A small contrastive image-text model, trained from scratch.
Model: 17.8M parameters, encoder arch vit, encoder norm layernorm, encoder layers 12, text encoder width 192, text encoder norm layernorm, text encoder activation gelu.
Training: muon at rate 0.0023, 2000 steps, batches of 128.
Data: trained on pictures of board games with random positions, seen at a slant, 195000 training examples, 1.3 epochs.
Rows from block 9 of the image encoder, named by matrix and row number. Rows with one number belong to one neuron. Each number is 200 + 40 x the weight over its row's rms, rounded and kept within 0 to 999. All counts start at 0. After the name is the row's rms in percent of the matrix's.
# fc1: MLP up (encoder.blocks.9.mlp.fc1.weight, 1280x320), inputs 160-319
# fc2: MLP down (encoder.blocks.9.mlp.fc2.weight, 320x1280, transposed), outputs 160-319
fc1.527,099,145,259,299,229,131,170,187,255,214,157,210,221,247,210,230,206,142,203,219,243,229,231,167,205,228,221,128,238,136,204,184,232,249,200,183,187,239,233,201,256,215,284,210,140,159,203,139,201,203,267,164,208,165,218,250,224,157,122,164,245,149,234,154,114,215,166,189,216,245,200,199,197,275,280,226,210,247,107,285,205,123,223,193,239,177,203,194,245,164,168,188,204,184,192,213,218,218,144,209,256,229,196,164,144,265,166,178,194,134,191,198,206,170,126,197,210,159,187,202,209,194,119,151,245,225,233,189,204,126,184,245,187,245,216,162,122,212,169,203,214,256,221,201,190,243,254,161,209,190,196,204,240,200,149,156,217,206,190,190,205
fc1.528,132,212,245,237,199,223,249,236,262,207,238,220,174,212,190,174,215,210,158,208,163,183,198,220,197,148,180,160,267,205,217,192,254,231,162,163,219,219,231,230,184,210,240,153,232,173,190,183,170,193,199,164,229,210,158,161,161,272,277,214,226,202,220,219,193,147,177,221,176,242,227,217,138,108,177,271,186,137,217,303,280,155,196,197,172,214,190,171,123,203,209,276,193,194,148,245,143,245,226,163,219,301,203,227,155,172,174,185,158,244,199,193,173,262,249,243,182,161,241,105,208,192,190,215,203,273,193,103,189,159,197,176,171,206,170,202,203,216,201,189,156,152,197,179,118,293,259,180,200,192,217,192,246,246,186,219,197,257,112,167,170
fc1.529,092,178,223,249,181,149,154,147,187,185,254,152,187,171,121,216,160,214,193,186,198,195,160,191,114,249,145,206,138,185,182,180,212,191,126,112,246,173,200,269,149,216,194,223,199,191,109,193,187,190,192,194,198,210,99,206,260,219,154,229,192,206,215,213,231,251,217,173,236,188,191,199,305,202,191,214,240,206,213,171,254,199,250,158,196,232,243,215,183,214,221,184,245,217,184,183,223,252,236,164,119,147,187,189,205,184,153,289,250,225,185,204,246,221,212,214,159,154,140,222,181,178,250,124,119,179,162,196,202,330,221,180,169,200,247,210,270,225,193,230,173,152,227,205,220,221,154,274,204,179,224,235,233,161,160,241,207,126,177,171,206
fc1.530,134,198,200,250,141,279,209,205,233,254,213,164,210,202,181,248,198,240,231,242,229,190,208,221,215,179,182,189,196,145,253,191,173,177,208,206,120,215,255,193,181,245,121,201,245,284,209,183,189,177,189,221,121,191,234,196,206,198,161,206,206,128,162,95,218,167,278,225,244,120,173,250,174,230,191,185,217,159,175,185,217,221,226,257,170,221,235,273,234,204,179,211,147,198,191,159,229,249,258,176,246,228,239,175,211,176,240,209,258,173,226,191,165,207,192,179,176,269,197,169,127,242,205,183,175,242,158,102,245,228,235,304,234,163,287,184,182,182,189,116,153,224,256,208,192,169,156,173,264,160,189,113,175,275,201,202,262,218,153,202,239
fc2.527,094,176,198,205,195,150,252,202,215,166,253,165,123,252,209,172,246,261,192,123,193,194,223,189,178,177,222,201,207,193,214,201,220,205,127,183,212,86,214,197,150,187,161,242,165,238,206,221,245,229,200,273,186,231,212,249,167,249,211,193,218,258,179,213,212,193,246,191,222,156,162,172,191,200,149,172,197,211,182,157,145,266,87,215,222,219,256,173,219,243,201,230,150,197,143,184,219,190,260,286,205,123,223,219,186,234,201,220,128,190,160,256,200,158,238,242,239,251,196,226,188,142,273,184,189,212,137,246,231,208,168,251,221,158,133,227,241,243,282,258,210,168,205,164,181,177,245,225,285,203,182,197,176,170,267,269,213,187,137,197,174
fc2.528,117,182,161,192,162,217,168,120,268,192,148,232,182,109,179,176,139,158,182,162,186,257,288,166,251,170,279,229,210,136,156,164,189,202,242,223,220,274,212,114,193,208,191,153,189,195,257,211,244,139,209,194,153,216,212,243,232,164,250,182,114,158,183,208,193,224,256,154,242,251,162,115,211,256,229,194,167,193,209,143,188,150,144,159,200,157,237,186,180,225,115,227,281,231,210,169,237,163,233,212,155,89,173,169,175,262,189,211,221,149,270,187,177,184,188,153,198,261,189,284,148,227,163,182,217,197,228,210,178,170,226,196,164,239,163,146,169,241,262,151,258,253,175,239,239,198,199,179,227,163,171,260,138,212,237,177,202,167,218,230,195
fc2.529,089,200,217,230,207,214,183,206,143,166,211,205,178,236,182,194,216,181,203,220,231,199,247,203,229,171,204,203,246,228,211,164,176,198,118,224,172,229,204,139,286,220,181,187,186,243,254,184,190,159,144,273,150,239,185,207,78,177,201,232,152,195,172,192,138,145,173,227,254,193,213,192,134,122,226,179,194,202,195,234,147,162,223,229,158,232,134,155,233,227,208,128,163,171,218,213,118,168,156,155,194,211,239,272,96,138,274,172,207,194,261,212,133,170,154,174,284,263,264,154,247,234,235,237,178,262,240,204,290,174,168,200,255,241,175,223,148,213,185,196,199,166,184,211,212,206,254,96,226,187,179,233,190,267,201,151,201,200,195,261,232
fc2.530,184,220,162,268,144,227,193,184,255,162,198,204,224,273,271,193,227,229,257,257,221,141,227,222,175,217,172,184,224,199,291,154,238,174,244,309,205,270,218,231,152,152,135,194,164,176,192,149,218,252,183,221,186,227,297,199,216,234,225,181,195,126,243,83,200,172,197,245,203,183,143,283,162,165,156,198,193,170,143,191,213,229,226,216,175,232,259,182,308,156,211,204,175,273,166,248,235,184,164,186,254,253,264,246,206,208,183,229,214,145,177,271,215,191,206,240,183,204,203,151,193,144,300,155,221,237,198,148,250,203,122,228,197,216,214,131,193,165,165,158,168,136,232,248,220,161,163,172,210,231,168,150,160,197,197,112,197,198,193,205,177